Rows from block 2, named by matrix and row number. Rows with one number belong to one channel. Each number is 50 + 12 x the weight over its row's rms, rounded and kept within 0 to 99. All counts start at 0. After the name is the row's rms in percent of the matrix's.
# convs0: first 3x3 conv (model.enc.1.0.convs.0.weight, 128x128x3x3), inputs 55-59, a 3x3 kernel for each
# convs1: second 3x3 conv (model.enc.1.0.convs.1.weight, 128x128x3x3, transposed), outputs 55-59, a 3x3 kernel for each
convs0.50 097:52 28 43 33 40 43 38 54 43 50 62 53 50 48 57 55 57 51 40 47 52 47 46 64 46 53 53 55 63 38 44 59 55 50 57 31 53 53 43 55 30 43 50 49 55
convs0.51 100:47 47 41 34 66 37 39 52 24 55 40 49 53 44 44 46 49 53 37 37 34 43 50 48 42 56 64 44 81 41 41 80 47 56 25 56 53 48 39 57 61 51 58 44 51
convs0.52 101:54 44 52 52 58 49 31 67 51 46 46 45 42 49 56 56 52 48 52 59 54 50 49 47 42 50 73 56 80 53 48 59 45 31 45 30 54 54 46 41 47 40 63 40 42
convs0.53 100:61 59 62 50 83 48 46 40 49 58 49 57 54 48 59 47 41 53 39 44 49 41 47 55 47 48 43 30 39 57 46 75 42 42 57 53 42 35 52 45 44 52 55 39 64
convs0.54 102:46 36 46 45 58 46 32 32 60 62 51 43 53 45 58 48 42 56 38 43 58 66 60 68 55 52 57 37 44 48 53 62 40 46 46 52 76 50 55 52 49 61 49 57 71
convs0.55 094:53 71 40 54 37 53 44 53 50 49 50 53 43 46 46 47 41 48 48 57 48 63 58 60 42 41 45 43 85 46 58 38 65 47 52 47 38 48 29 47 57 57 54 35 43
convs0.56 099:50 49 89 36 57 41 46 63 40 44 56 40 48 43 48 56 43 45 44 32 66 41 39 53 47 49 46 37 99 54 38 58 37 51 34 37 57 44 75 68 61 48 68 54 49
convs0.57 099:51 49 59 48 47 35 58 49 68 38 53 43 61 61 51 53 47 53 64 57 41 61 48 52 54 56 43 42 28 57 33 52 32 47 70 47 49 43 39 24 61 55 37 39 58
convs0.58 099:51 39 49 58 49 53 60 35 60 40 59 65 53 51 52 47 51 51 51 52 38 40 59 55 47 48 63 40 43 62 38 35 53 47 36 58 33 43 43 48 49 38 43 45 49
convs0.59 105:46 49 35 42 53 43 56 35 57 42 55 58 54 46 49 52 39 53 37 65 45 31 43 58 33 47 45 50 40 53 64 67 60 42 52 59 45 54 46 43 39 37 45 44 58
convs0.60 105:49 66 52 61 33 44 29 44 46 43 49 57 37 47 53 42 43 46 33 44 65 42 54 61 39 37 43 40 47 37 14 51 31 36 45 62 53 55 59 50 51 61 35 45 53
convs0.61 100:38 77 40 48 41 49 61 54 50 51 52 59 61 45 61 58 56 61 47 56 51 55 55 59 48 50 56 41 74 41 33 45 56 45 49 78 50 38 30 71 27 43 44 38 31
convs0.62 093:39 50 49 49 36 65 64 58 66 53 49 54 53 44 61 59 41 53 40 66 78 49 52 47 44 48 52 49 53 66 67 26 51 55 48 32 55 57 31 55 42 34 64 52 49
convs0.63 097:53 56 42 31 48 51 45 62 33 47 49 47 39 68 63 47 54 57 69 64 41 47 57 54 43 50 50 58 45 28 36 53 59 44 40 36 59 46 46 54 38 55 61 61 52
convs0.64 109:72 68 53 64 41 62 38 43 61 47 61 57 49 48 53 61 45 63 27 47 56 45 63 46 52 47 49 44 52 36 55 62 49 46 50 42 49 47 55 64 52 48 46 38 55
convs0.65 096:54 54 40 56 63 47 43 58 74 49 52 53 53 46 56 46 50 64 55 57 62 53 44 48 45 36 50 61 42 41 32 72 47 23 32 34 51 45 55 61 43 41 36 59 50
convs0.66 099:50 32 43 39 58 49 43 50 48 46 50 38 42 58 47 39 56 56 52 49 43 49 45 59 56 55 52 56 69 52 36 64 88 56 49 50 41 42 43 56 57 29 58 51 53
convs0.67 099:42 57 36 64 57 47 40 45 54 46 44 50 54 53 45 41 53 55 58 52 38 46 56 44 47 47 47 44 48 37 55 33 19 35 36 34 36 42 58 44 37 43 35 40 31
convs0.68 099:40 25 55 51 43 57 43 63 64 43 51 50 43 56 62 38 34 46 41 51 43 61 63 47 46 46 53 19 54 25 51 43 52 69 49 34 47 39 45 37 28 48 52 28 49
convs0.69 107:54 25 54 39 41 55 53 56 75 48 43 49 48 46 59 52 56 60 50 43 39 46 26 61 62 52 60 68 49 33 29 57 68 63 48 31 50 63 46 33 46 29 35 52 49
convs0.70 097:54 70 14 40 33 82 50 52 34 56 62 55 54 52 69 53 48 39 55 56 66 60 57 37 56 49 42 43 32 61 45 62 57 48 48 34 40 62 40 44 27 65 39 51 41
convs0.71 099:44 47 49 68 47 46 65 56 55 37 36 42 51 46 50 46 45 41 48 40 48 49 53 63 47 60 58 33 18 58 41 41 56 50 76 53 61 27 43 31 45 55 50 48 38
convs0.72 095:58 46 48 43 42 40 35 50 46 50 51 49 52 63 38 36 60 53 46 54 42 47 57 70 39 50 43 25 29 45 25 38 57 42 57 24 42 52 37 55 59 40 60 47 52
convs0.73 091:44 59 59 54 50 42 63 51 75 62 56 56 51 46 49 53 47 59 55 59 55 33 51 43 53 40 27 46 34 48 71 44 50 54 49 46 38 49 53 31 49 44 59 48 50
convs0.74 101:43 62 32 31 52 64 39 57 54 51 45 44 49 56 50 56 47 42 35 38 58 48 52 51 51 62 53 51 29 40 32 29 44 47 46 56 57 59 60 64 35 41 54 62 55
convs0.75 104:67 51 49 67 58 49 38 39 52 42 53 55 42 50 46 54 53 54 53 52 63 44 48 45 61 63 40 55 49 19 53 42 70 40 36 59 40 55 52 51 48 58 61 58 35
convs0.76 104:43 60 57 72 39 50 46 41 53 47 51 48 53 45 49 42 57 49 48 38 36 56 35 22 52 71 39 39 62 59 95 55 41 65 64 72 62 54 48 54 45 45 50 37 26
convs0.77 103:46 52 61 42 57 74 52 44 63 55 42 48 48 50 43 58 53 50 43 31 41 50 39 64 50 36 59 51 24 39 62 44 45 38 37 48 61 65 65 57 64 62 52 58 57
convs0.78 103:83 51 32 20 35 58 31 78 39 45 50 43 51 52 43 55 40 67 45 34 57 54 41 49 47 63 51 54 38 36 51 57 59 45 62 50 42 55 68 53 44 49 54 52 47
convs0.79 112:55 47 47 35 58 42 61 41 40 53 44 49 54 46 43 61 54 46 38 51 49 45 58 68 37 54 74 39 55 53 60 53 22 67 44 47 48 62 46 49 67 67 49 60 42
convs0.80 100:45 52 60 32 42 39 48 41 39 71 58 50 73 61 56 50 55 42 53 62 49 43 50 45 36 48 53 66 47 33 59 35 51 50 50 45 47 40 33 49 50 51 62 44 52
convs0.81 105:37 39 34 41 38 37 43 54 38 50 55 45 45 47 45 47 46 48 45 36 36 36 33 51 49 30 56 58 61 44 67 85 38 51 49 46 50 47 55 63 58 46 55 41 33
convs0.82 102:65 53 43 52 34 39 44 57 47 51 59 49 44 44 44 49 50 47 62 68 63 77 83 88 70 79 80 51 46 44 43 29 20 22 40 26 54 47 47 46 50 35 50 38 41
convs0.83 100:34 63 67 49 39 56 76 38 50 52 45 49 48 49 50 37 71 51 44 62 56 45 65 54 50 52 48 68 43 52 48 53 38 56 54 49 45 43 49 44 43 49 44 24 57
convs0.84 095:33 30 47 30 52 44 47 33 32 45 40 48 56 60 53 55 55 52 58 58 60 52 51 64 55 56 64 68 71 73 49 51 50 60 56 54 51 41 38 44 66 62 45 46 46
convs0.85 098:48 55 45 60 48 50 58 57 43 46 59 50 47 45 53 50 49 55 40 45 52 47 47 52 35 35 45 45 54 35 45 51 48 45 32 55 56 61 47 51 52 40 33 57 56
convs0.86 099:22 24 42 61 55 49 56 29 44 45 47 50 62 52 42 60 53 41 33 41 65 29 45 46 31 44 64 44 32 29 43 51 49 49 45 51 53 36 59 45 47 42 50 54 60
convs0.87 104:52 47 50 44 40 43 45 52 59 45 61 53 55 46 49 49 53 33 43 53 53 53 63 47 60 66 61 61 55 45 54 35 33 30 53 51 55 48 39 46 53 41 45 60 51
convs0.88 100:32 52 20 26 53 54 36 47 56 48 43 50 52 51 54 47 49 55 56 48 49 55 49 45 59 53 49 61 40 32 43 72 73 64 56 47 47 42 51 49 46 52 37 32 50
convs0.89 094:45 60 45 61 33 67 47 42 38 39 52 46 35 37 54 47 41 51 65 46 44 34 46 44 45 41 47 56 29 57 49 41 78 64 72 67 57 34 50 68 69 44 56 47 58
convs0.90 094:48 42 61 52 80 74 62 67 61 62 48 45 48 48 52 51 47 53 61 71 49 74 76 55 55 67 51 32 54 46 52 50 54 56 57 39 54 60 42 45 60 40 30 46 38
convs0.91 099:53 43 51 50 42 49 40 61 58 42 58 59 46 61 65 37 51 50 34 38 50 35 45 56 25 65 69 56 50 73 39 60 51 30 62 46 49 45 48 62 67 52 44 70 54
convs0.92 099:43 35 58 38 42 65 30 79 69 51 56 64 43 43 58 51 50 54 41 41 48 37 34 50 59 55 56 66 43 33 38 49 21 37 69 57 47 71 41 69 43 64 56 40 45
convs0.93 097:48 58 48 26 49 48 35 47 53 54 41 66 48 50 56 50 43 40 63 45 26 47 51 41 62 52 56 50 48 44 54 67 57 47 62 39 46 66 50 58 47 45 48 53 39
convs0.94 100:64 74 45 39 65 61 40 31 48 59 54 61 49 47 48 55 59 52 47 40 23 58 55 35 54 52 45 67 43 45 68 70 57 59 45 49 50 46 26 57 76 40 40 49 42
convs0.95 103:19 33 56 37 64 48 52 68 45 55 35 46 61 49 48 63 60 59 48 48 43 41 52 45 43 58 54 37 27 39 43 39 23 56 50 38 56 49 50 56 51 68 50 63 83
convs0.96 100:39 55 43 57 39 55 61 56 47 57 44 52 47 52 54 49 47 51 47 53 43 33 36 45 41 58 54 35 60 44 13 64 42 44 62 45 67 49 60 51 56 61 65 61 26
convs0.97 095:39 25 40 53 74 22 52 34 70 38 39 44 57 71 39 53 44 55 38 44 38 36 39 38 45 53 47 91 87 35 42 99 65 42 54 38 48 62 57 59 49 61 57 47 54
convs0.98 096:55 63 48 42 36 60 38 35 42 43 61 55 44 44 55 51 59 47 55 59 43 53 56 38 59 56 44 30 58 60 40 47 44 49 48 63 44 61 46 55 61 54 60 39 50
convs0.99 098:54 55 44 45 43 67 42 43 41 48 52 51 49 62 52 44 52 51 50 60 55 55 44 57 38 42 65 46 41 57 49 52 58 45 40 71 46 56 42 44 43 53 47 61 36
convs0.100 096:63 40 58 31 62 56 59 35 70 53 51 47 52 47 42 50 60 45 57 53 57 55 61 42 45 48 33 31 50 49 60 65 52 48 28 75 49 60 51 51 35 47 47 51 44
convs0.101 102:51 42 54 36 42 48 49 53 24 43 49 48 47 46 44 44 51 58 40 51 62 35 39 45 34 37 42 40 49 52 44 81 62 53 80 66 54 57 63 47 55 34 54 55 53
convs0.102 098:33 44 46 54 52 61 26 46 61 59 52 55 42 38 59 55 44 46 26 43 56 33 35 48 55 52 35 55 37 71 59 52 42 71 58 46 57 41 51 57 50 39 68 51 40
convs0.103 106:63 54 44 73 49 24 56 46 31 39 48 53 53 43 52 48 39 48 47 60 68 62 74 75 60 61 58 38 34 57 44 20 68 27 45 44 46 48 66 46 46 62 52 33 31
convs0.104 097:44 58 44 30 33 34 59 38 66 46 49 43 38 50 58 41 45 49 48 33 49 52 54 43 54 57 33 43 65 46 23 26 15 59 89 27 62 33 48 56 40 63 62 50 50
convs0.105 101:65 41 29 46 44 36 38 42 61 50 50 58 50 47 45 60 56 50 43 33 47 33 52 47 43 53 64 45 35 48 35 40 29 41 35 21 56 37 57 55 58 61 66 61 62
convs0.106 101:47 44 35 53 51 40 38 62 16 57 48 59 53 50 52 53 55 54 55 42 43 43 46 44 51 40 31 70 67 60 46 19 60 59 69 26 44 45 52 52 56 33 52 33 46
convs0.107 104:44 44 57 58 44 59 35 72 45 42 43 56 52 38 53 55 46 40 40 43 36 50 47 41 37 51 48 25 74 50 62 47 60 34 73 75 41 46 50 49 29 56 43 40 34
convs0.108 099:32 50 53 49 44 43 48 46 53 45 47 54 61 54 55 44 44 47 77 43 35 75 59 31 55 64 45 55 33 99 29 36 79 40 49 26 47 41 64 52 55 58 31 71 59
convs0.109 100:50 40 45 51 55 40 37 43 41 34 46 30 39 59 42 50 47 41 44 16 35 48 42 30 40 59 39 54 34 42 41 78 69 68 85 61 50 50 56 39 37 58 43 43 48
convs0.110 103:39 25 33 50 47 24 58 31 69 53 37 44 61 43 36 55 39 46 60 62 50 44 44 39 40 44 44 40 50 58 59 53 25 46 40 23 58 41 58 44 49 44 41 54 54
convs0.111 100:49 20 43 24 53 36 38 67 52 53 55 52 47 57 59 50 49 59 54 50 44 53 35 55 38 41 40 35 41 59 69 32 50 50 37 47 63 57 33 69 65 51 66 45 55
convs0.112 098:39 36 73 37 43 58 30 59 64 52 47 55 53 54 47 48 60 54 30 32 43 51 51 42 53 43 56 49 37 46 45 10 47 31 52 41 72 50 61 53 60 58 44 54 66
convs0.113 098:52 78 48 41 86 65 61 58 62 60 53 49 45 50 62 52 54 51 46 45 37 51 67 44 57 69 52 53 43 22 50 67 29 22 41 57 49 33 31 71 60 43 56 55 36
convs0.114 095:56 51 49 51 49 61 38 66 56 54 64 48 57 46 61 49 49 53 58 56 60 53 42 37 50 55 55 44 56 49 38 37 38 55 42 49 45 47 58 59 44 52 51 47 51
convs0.115 099:64 58 40 69 49 61 43 70 58 40 57 51 46 53 53 52 60 46 47 53 54 44 45 47 51 57 57 35 39 64 39 43 57 64 55 41 48 70 53 38 51 62 49 54 46
convs0.116 100:35 50 82 57 55 43 33 36 66 50 39 40 40 61 47 52 66 46 46 36 51 57 58 40 58 48 40 60 29 42 36 39 23 42 41 49 40 54 51 36 40 48 47 51 67
convs0.117 103:44 40 32 52 66 56 72 51 50 48 36 38 57 54 43 48 59 30 58 50 42 40 39 41 37 50 44 37 07 47 23 34 37 31 52 53 58 58 54 53 32 61 67 57 42
convs0.118 097:27 58 41 35 50 45 62 62 41 53 48 52 72 52 61 53 45 64 35 46 37 29 44 43 50 59 54 46 71 81 36 43 28 45 59 32 52 52 59 49 46 49 52 64 35
convs0.119 100:60 74 45 64 38 56 63 35 30 60 53 43 48 58 49 44 50 44 62 60 40 43 63 56 46 51 49 59 38 46 59 51 78 66 77 52 46 41 55 43 38 52 46 52 39
convs0.120 104:44 68 56 54 51 27 50 44 77 49 67 56 49 52 43 59 50 61 54 36 34 56 55 51 58 53 41 76 34 55 67 64 66 42 57 77 56 40 51 53 36 52 51 45 44
convs0.121 106:45 44 36 56 55 45 52 45 50 64 55 52 50 54 42 43 42 45 59 64 62 54 57 41 50 52 35 59 56 29 36 43 40 49 23 52 48 51 46 41 67 60 44 55 58
convs0.122 109:45 41 51 44 60 52 67 62 42 49 46 45 60 56 47 53 44 52 54 37 48 46 36 43 54 39 42 52 51 51 25 19 54 48 40 29 25 43 50 34 46 57 44 55 58
convs1.50 098:41 47 67 45 67 59 65 47 52 73 68 66 44 56 45 32 40 48 46 39 58 45 52 71 32 66 51 46 45 54 37 53 37 67 42 59 46 52 41 49 80 74 55 62 38
convs1.51 082:62 56 45 72 63 55 50 68 65 29 38 47 45 57 44 47 59 59 52 64 49 40 41 43 52 50 32 58 40 44 56 38 36 43 21 63 49 40 66 66 42 44 67 55 51
convs1.52 102:30 46 60 25 41 80 44 46 48 57 43 48 59 41 56 39 63 46 64 48 59 46 21 42 55 63 50 44 34 71 52 50 73 46 19 55 57 46 51 44 46 57 39 56 48
convs1.53 098:69 41 47 43 34 55 76 48 36 36 43 41 53 38 33 70 54 60 54 56 48 65 47 60 72 53 43 76 50 65 58 53 58 68 58 63 45 45 43 46 47 45 46 55 62
convs1.54 105:45 47 44 35 45 47 36 64 59 70 67 48 57 44 65 56 38 45 57 50 36 58 38 42 59 33 64 59 60 48 46 55 42 30 66 37 58 64 60 40 36 57 30 72 68
convs1.55 110:50 45 80 50 41 40 46 46 47 55 54 35 54 59 89 46 65 46 43 60 60 48 49 46 41 42 43 30 63 43 39 35 40 56 53 39 51 54 25 63 67 47 38 56 63
convs1.56 109:41 21 41 74 28 55 38 36 62 35 39 61 61 45 80 54 56 59 41 35 33 54 62 38 62 42 46 53 54 45 61 41 50 52 72 49 36 45 53 54 73 48 59 31 43
convs1.57 095:48 52 51 43 44 53 49 58 51 60 63 53 42 42 58 39 33 43 49 62 28 54 42 38 31 52 52 50 21 60 63 73 75 66 75 50 78 60 40 48 56 69 40 54 39
convs1.58 099:51 60 52 36 60 31 48 36 35 37 34 34 39 58 49 56 71 75 55 60 63 48 66 73 46 42 34 45 44 54 64 48 44 58 51 50 54 36 49 64 58 59 44 53 50
convs1.59 101:54 67 71 42 59 50 43 40 46 40 82 68 44 58 39 51 47 53 51 45 51 48 36 48 51 80 49 47 77 54 33 49 36 35 53 55 49 47 63 43 34 34 44 68 35
convs1.60 092:53 47 54 77 37 50 33 58 54 39 41 42 65 48 51 58 49 56 61 37 45 44 42 30 57 47 45 58 37 51 51 55 75 59 52 53 53 61 47 68 41 36 34 62 43
convs1.61 096:51 60 35 55 54 39 57 55 52 33 31 72 42 68 45 59 75 53 53 50 47 47 45 50 48 57 31 46 51 44 60 50 50 60 63 69 58 66 58 66 84 63 75 50 26
convs1.62 098:35 46 41 20 47 48 57 68 28 51 57 51 43 54 44 44 34 40 65 40 49 59 56 58 58 47 47 52 32 49 48 56 54 54 58 41 70 47 48 52 44 50 38 66 43
convs1.63 099:58 30 51 56 45 33 46 37 44 72 53 61 54 73 60 58 51 33 54 61 62 54 39 45 38 18 33 71 42 51 61 59 49 40 68 46 64 49 30 50 54 46 34 38 67
convs1.64 100:46 61 53 30 39 46 64 40 34 47 48 43 61 54 55 37 44 61 40 32 33 44 56 37 58 48 41 53 71 57 37 28 37 61 65 63 27 65 59 41 64 45 22 45 18
convs1.65 095:28 66 51 33 28 42 66 53 48 55 43 61 61 76 55 53 49 33 47 53 51 56 61 47 65 71 45 65 55 58 48 35 48 46 51 75 57 39 58 55 47 56 68 72 57
convs1.66 099:29 49 51 39 51 60 56 77 45 64 48 55 54 61 52 37 46 43 52 56 56 66 43 41 41 31 40 41 51 42 42 47 53 54 41 51 47 43 51 35 55 40 49 44 59
convs1.67 092:37 47 28 49 67 47 56 51 64 27 43 59 51 42 58 47 69 47 49 54 49 34 38 34 34 48 44 38 67 41 37 73 56 55 61 64 50 46 55 54 40 60 54 53 62
convs1.68 088:27 35 58 51 57 48 51 63 64 47 53 65 43 59 70 58 46 63 54 59 65 50 45 72 42 42 36 33 37 43 54 40 40 57 70 57 27 43 45 66 88 52 37 57 43
convs1.69 104:41 59 55 23 73 55 38 75 55 50 48 52 51 71 37 56 55 44 47 48 43 45 45 35 53 49 50 50 37 67 46 54 36 56 55 41 42 48 57 44 53 37 37 54 68
convs1.70 104:46 56 51 53 56 36 54 53 69 45 38 63 51 55 47 38 51 42 53 34 48 43 54 49 45 43 36 53 54 55 60 26 39 56 67 49 41 73 60 78 52 63 56 54 41
convs1.71 093:43 78 56 42 47 38 59 45 54 41 42 43 50 54 58 60 48 60 55 49 41 49 46 28 33 37 32 34 33 25 36 61 64 48 70 55 28 40 24 41 57 61 43 51 47
convs1.72 093:55 42 33 72 54 62 46 66 56 52 52 40 49 46 28 57 49 42 61 56 61 54 40 43 33 39 43 55 61 43 42 51 70 56 70 51 60 42 50 85 39 48 60 59 56
convs1.73 103:40 36 43 71 50 52 48 65 47 54 64 66 56 44 34 45 40 41 31 37 43 36 52 61 34 47 41 54 48 46 50 56 48 64 65 48 65 62 43 49 61 44 67 59 60
convs1.74 095:31 65 53 62 46 63 76 34 60 48 45 50 46 45 43 58 45 61 55 55 55 57 53 70 46 52 56 47 56 54 43 38 60 59 53 74 46 57 30 32 53 52 48 38 31
convs1.75 108:37 62 52 50 33 40 69 48 34 49 51 44 47 65 37 55 50 54 43 45 53 47 62 71 67 44 67 59 48 47 38 46 45 56 56 45 48 38 45 28 36 36 29 33 50
convs1.76 110:56 65 59 45 69 57 53 38 52 44 38 35 41 50 41 35 43 50 45 52 43 47 55 54 44 41 62 63 61 37 62 61 47 44 50 54 65 73 59 40 79 36 35 43 38
convs1.77 113:47 80 56 33 48 55 36 39 48 53 43 37 40 37 31 43 54 49 48 54 53 45 59 32 49 50 26 54 40 60 54 45 69 48 50 40 23 40 56 19 43 49 40 35 46
convs1.78 096:47 58 44 47 44 51 61 37 69 64 45 48 53 38 40 40 38 45 54 49 36 48 33 42 65 47 45 50 60 50 43 45 39 60 45 43 47 33 56 24 30 47 23 85 38
convs1.79 096:66 47 63 53 59 69 65 53 52 53 60 36 54 55 66 44 55 61 42 50 33 42 41 54 49 43 47 54 49 61 45 38 73 54 61 51 25 69 54 75 46 39 55 46 49
convs1.80 103:57 53 41 45 68 48 54 56 52 37 38 39 43 39 39 58 50 58 66 60 39 54 47 57 55 50 56 58 50 63 59 60 52 51 48 56 44 40 44 24 47 71 41 50 46
convs1.81 102:44 32 50 56 53 42 65 27 36 58 51 48 41 56 53 44 57 32 48 71 46 65 48 54 42 36 62 54 39 56 46 20 43 34 58 51 19 39 36 54 47 41 51 44 53
convs1.82 088:47 55 39 45 44 34 34 42 38 39 41 46 39 26 29 47 38 30 42 44 43 43 51 40 49 66 50 55 57 55 50 65 64 49 53 60 55 49 37 33 46 53 38 57 44
convs1.83 102:74 43 49 59 66 30 39 61 50 28 53 45 45 55 34 67 58 58 38 47 46 47 50 51 48 75 46 44 56 37 40 60 44 43 32 51 48 42 48 54 70 60 60 46 60
convs1.84 108:41 29 48 45 28 43 47 33 43 51 40 61 46 45 49 39 35 43 57 64 65 72 62 53 57 55 52 51 50 41 55 40 42 59 42 48 41 59 67 46 46 58 48 48 70
convs1.85 109:43 39 40 52 35 34 59 79 57 45 73 80 54 50 44 53 58 47 62 53 62 39 32 59 41 55 48 50 44 56 47 56 49 32 48 40 54 43 43 48 56 74 46 41 42
convs1.86 086:51 38 34 58 77 52 50 76 92 66 60 32 68 56 44 40 46 67 57 56 47 51 66 56 60 73 38 45 64 66 58 41 69 55 57 55 40 37 49 35 58 53 67 58 55
convs1.87 099:61 56 47 43 59 66 65 36 59 56 53 51 61 53 51 52 53 46 49 49 53 49 41 59 46 53 32 58 44 55 45 35 60 58 32 63 37 33 33 35 57 49 42 48 65
convs1.88 108:60 74 35 45 44 49 46 48 53 63 65 51 69 70 45 48 53 58 62 45 48 63 45 62 52 35 47 75 47 55 48 58 54 47 55 50 46 38 45 33 44 57 50 70 65
convs1.89 101:64 61 53 41 40 43 39 34 40 67 68 57 42 59 62 52 50 50 44 52 46 48 55 51 50 48 55 43 30 66 35 30 50 23 36 33 45 61 56 44 55 34 43 50 53
convs1.90 101:47 34 58 58 42 55 60 44 54 41 54 52 41 32 35 52 47 31 54 74 59 53 70 68 44 58 45 46 50 43 25 35 49 38 51 64 49 39 54 41 51 68 40 36 51
convs1.91 105:40 36 60 47 40 33 61 53 40 53 47 46 58 58 38 37 41 46 55 37 36 50 42 43 55 48 56 44 39 71 41 36 55 56 45 62 38 42 39 48 36 47 41 26 59
convs1.92 100:51 31 57 26 54 44 34 82 66 59 67 64 60 50 63 38 25 49 52 43 38 57 38 47 33 45 41 50 32 44 60 67 54 78 55 40 74 44 30 49 28 55 46 35 50
convs1.93 107:54 53 55 47 79 53 39 63 60 63 39 47 39 47 47 46 45 61 55 58 43 50 58 56 45 46 50 39 47 50 40 53 49 40 62 52 39 56 26 71 36 56 44 52 55
convs1.94 096:53 49 30 23 27 41 46 36 37 27 41 44 36 56 42 41 55 55 31 41 33 30 35 42 41 47 58 60 64 47 64 45 22 39 71 38 58 65 62 54 64 33 47 65 38
convs1.95 080:40 21 22 46 16 25 44 55 58 56 42 60 79 92 80 68 70 63 32 27 30 54 38 37 65 52 47 64 77 69 56 68 59 67 70 70 57 54 48 47 53 61 57 58 50
convs1.96 103:47 51 52 47 51 43 53 47 49 53 49 58 45 60 50 56 60 54 49 64 49 49 44 57 49 39 48 60 55 77 46 45 75 69 27 73 34 56 49 52 42 40 51 56 50
convs1.97 106:47 36 49 69 53 54 59 42 63 42 28 56 47 48 46 56 66 46 41 51 58 51 59 54 45 48 52 57 34 41 53 76 29 46 25 76 51 50 60 49 52 54 34 22 46
convs1.98 108:41 47 64 43 54 56 64 49 49 44 45 36 27 38 54 31 46 46 47 53 40 59 58 63 44 57 46 36 51 26 63 56 40 48 42 45 75 40 53 55 67 46 51 58 36
convs1.99 105:80 60 56 61 47 39 46 72 41 43 40 40 36 61 47 61 66 53 56 52 55 48 33 50 48 35 52 26 57 47 52 58 54 51 56 59 66 43 56 38 33 59 43 47 70
convs1.100 109:30 35 63 60 48 44 54 45 46 46 51 59 38 40 38 57 73 46 52 50 48 39 50 39 48 48 45 61 46 63 48 75 31 61 45 62 51 69 67 62 43 48 48 37 47
convs1.101 099:47 86 54 47 83 74 32 53 82 51 53 44 59 57 42 35 57 24 52 69 27 56 83 43 63 61 53 39 48 51 43 48 52 46 66 46 53 60 39 61 52 43 41 30 51
convs1.102 100:69 54 61 31 41 37 67 65 57 52 47 53 49 65 83 39 41 60 54 48 64 59 69 60 39 42 43 62 56 75 19 48 71 29 52 41 28 54 49 54 60 42 67 61 49
convs1.103 094:65 63 38 64 45 29 33 44 53 35 51 66 52 55 59 62 54 44 39 54 56 55 67 54 63 62 48 56 62 52 33 57 43 63 62 70 56 51 49 65 54 50 61 53 39
convs1.104 088:32 35 57 56 47 64 66 43 45 36 46 37 63 46 40 68 64 69 59 41 51 43 38 62 40 44 69 53 53 40 74 61 52 33 39 51 63 52 64 34 68 50 43 51 55
convs1.105 095:48 50 49 81 77 28 67 49 49 59 35 57 36 70 62 33 35 40 43 53 59 59 29 39 62 62 51 47 77 75 41 40 37 53 59 69 31 55 45 39 52 39 47 64 52
convs1.106 095:56 55 36 62 68 43 46 61 60 32 37 48 50 34 37 49 62 63 55 54 58 50 54 47 55 45 43 53 64 43 42 40 46 59 41 61 51 62 36 63 66 45 57 38 51
convs1.107 108:76 61 73 64 30 67 38 51 51 44 46 58 58 47 40 56 28 48 45 46 49 34 43 39 40 42 44 50 51 60 46 46 53 43 56 68 63 52 52 65 50 58 43 52 46
convs1.108 091:42 49 50 36 44 50 75 54 46 34 55 91 39 52 62 51 39 39 59 48 47 45 46 74 34 49 43 33 46 42 27 40 48 50 39 41 42 60 41 31 50 56 63 33 56
convs1.109 095:58 59 56 63 63 34 58 72 60 39 38 50 65 67 51 79 84 60 57 59 53 54 63 52 40 41 35 47 56 30 62 51 54 45 55 39 67 71 50 91 52 64 42 42 55
convs1.110 087:48 61 51 68 71 77 78 70 65 71 58 49 51 56 47 49 47 44 62 36 41 55 53 39 63 57 58 52 53 57 42 48 74 36 53 40 61 50 64 54 61 50 49 60 52
convs1.111 114:48 42 44 45 52 45 67 78 40 40 48 41 52 49 40 41 63 57 44 62 43 50 54 45 60 47 47 65 53 50 45 51 44 51 45 48 58 34 22 47 24 38 47 17 39
convs1.112 098:38 51 57 56 36 57 57 48 54 44 41 37 57 68 35 36 50 51 43 49 41 45 44 62 42 53 62 34 69 38 48 81 54 43 78 46 61 57 41 61 47 42 56 31 33
convs1.113 103:30 40 29 32 20 33 68 40 53 56 54 52 56 53 48 61 55 41 65 66 59 37 51 48 30 25 27 48 36 41 73 51 54 60 45 58 07 36 42 54 47 64 34 24 41
convs1.114 100:40 39 51 40 47 50 95 81 43 59 43 61 46 63 56 38 40 43 46 56 52 36 46 54 51 44 60 36 43 45 36 51 53 74 40 46 47 39 36 50 61 59 53 50 46
convs1.115 107:41 54 49 27 58 24 32 55 42 42 65 45 75 39 50 53 43 54 46 49 43 38 51 43 50 75 44 38 57 50 58 36 55 49 42 39 54 48 58 51 63 73 52 50 59
convs1.116 095:55 41 55 49 42 66 52 37 43 48 46 64 58 58 50 57 55 40 59 44 55 56 37 42 48 37 38 51 61 46 54 47 44 42 47 40 59 56 70 50 60 56 77 65 59
convs1.117 099:41 46 56 52 49 62 48 85 65 64 66 54 47 73 70 62 61 64 57 46 52 44 38 29 46 40 50 46 52 48 31 51 47 64 57 36 45 57 32 48 44 39 44 46 66
convs1.118 087:47 28 58 37 40 45 49 53 43 40 46 36 32 40 54 35 61 59 44 42 41 51 47 56 48 43 54 57 51 47 56 76 71 35 37 39 69 74 53 31 48 55 38 66 38
convs1.119 101:53 58 46 42 54 50 63 45 50 41 52 54 48 53 82 58 48 46 51 44 54 52 53 52 43 31 42 54 34 40 62 57 50 40 47 21 54 74 47 59 50 70 51 38 63
convs1.120 092:41 70 36 48 58 43 48 49 60 48 56 44 44 41 34 52 42 50 67 51 51 42 49 49 35 59 56 25 57 63 37 43 45 64 49 43 40 41 56 52 75 51 51 66 50
convs1.121 102:40 86 52 30 60 63 44 48 42 57 40 46 31 42 50 48 61 43 40 51 60 54 88 55 58 62 51 38 67 41 53 55 69 61 44 35 42 45 52 47 75 38 36 46 50
convs1.122 094:59 60 37 51 68 60 43 56 65 31 54 31 34 50 52 40 44 66 51 30 50 52 56 55 51 39 28 57 67 43 43 59 58 45 29 74 48 52 53 43 52 44 36 43 57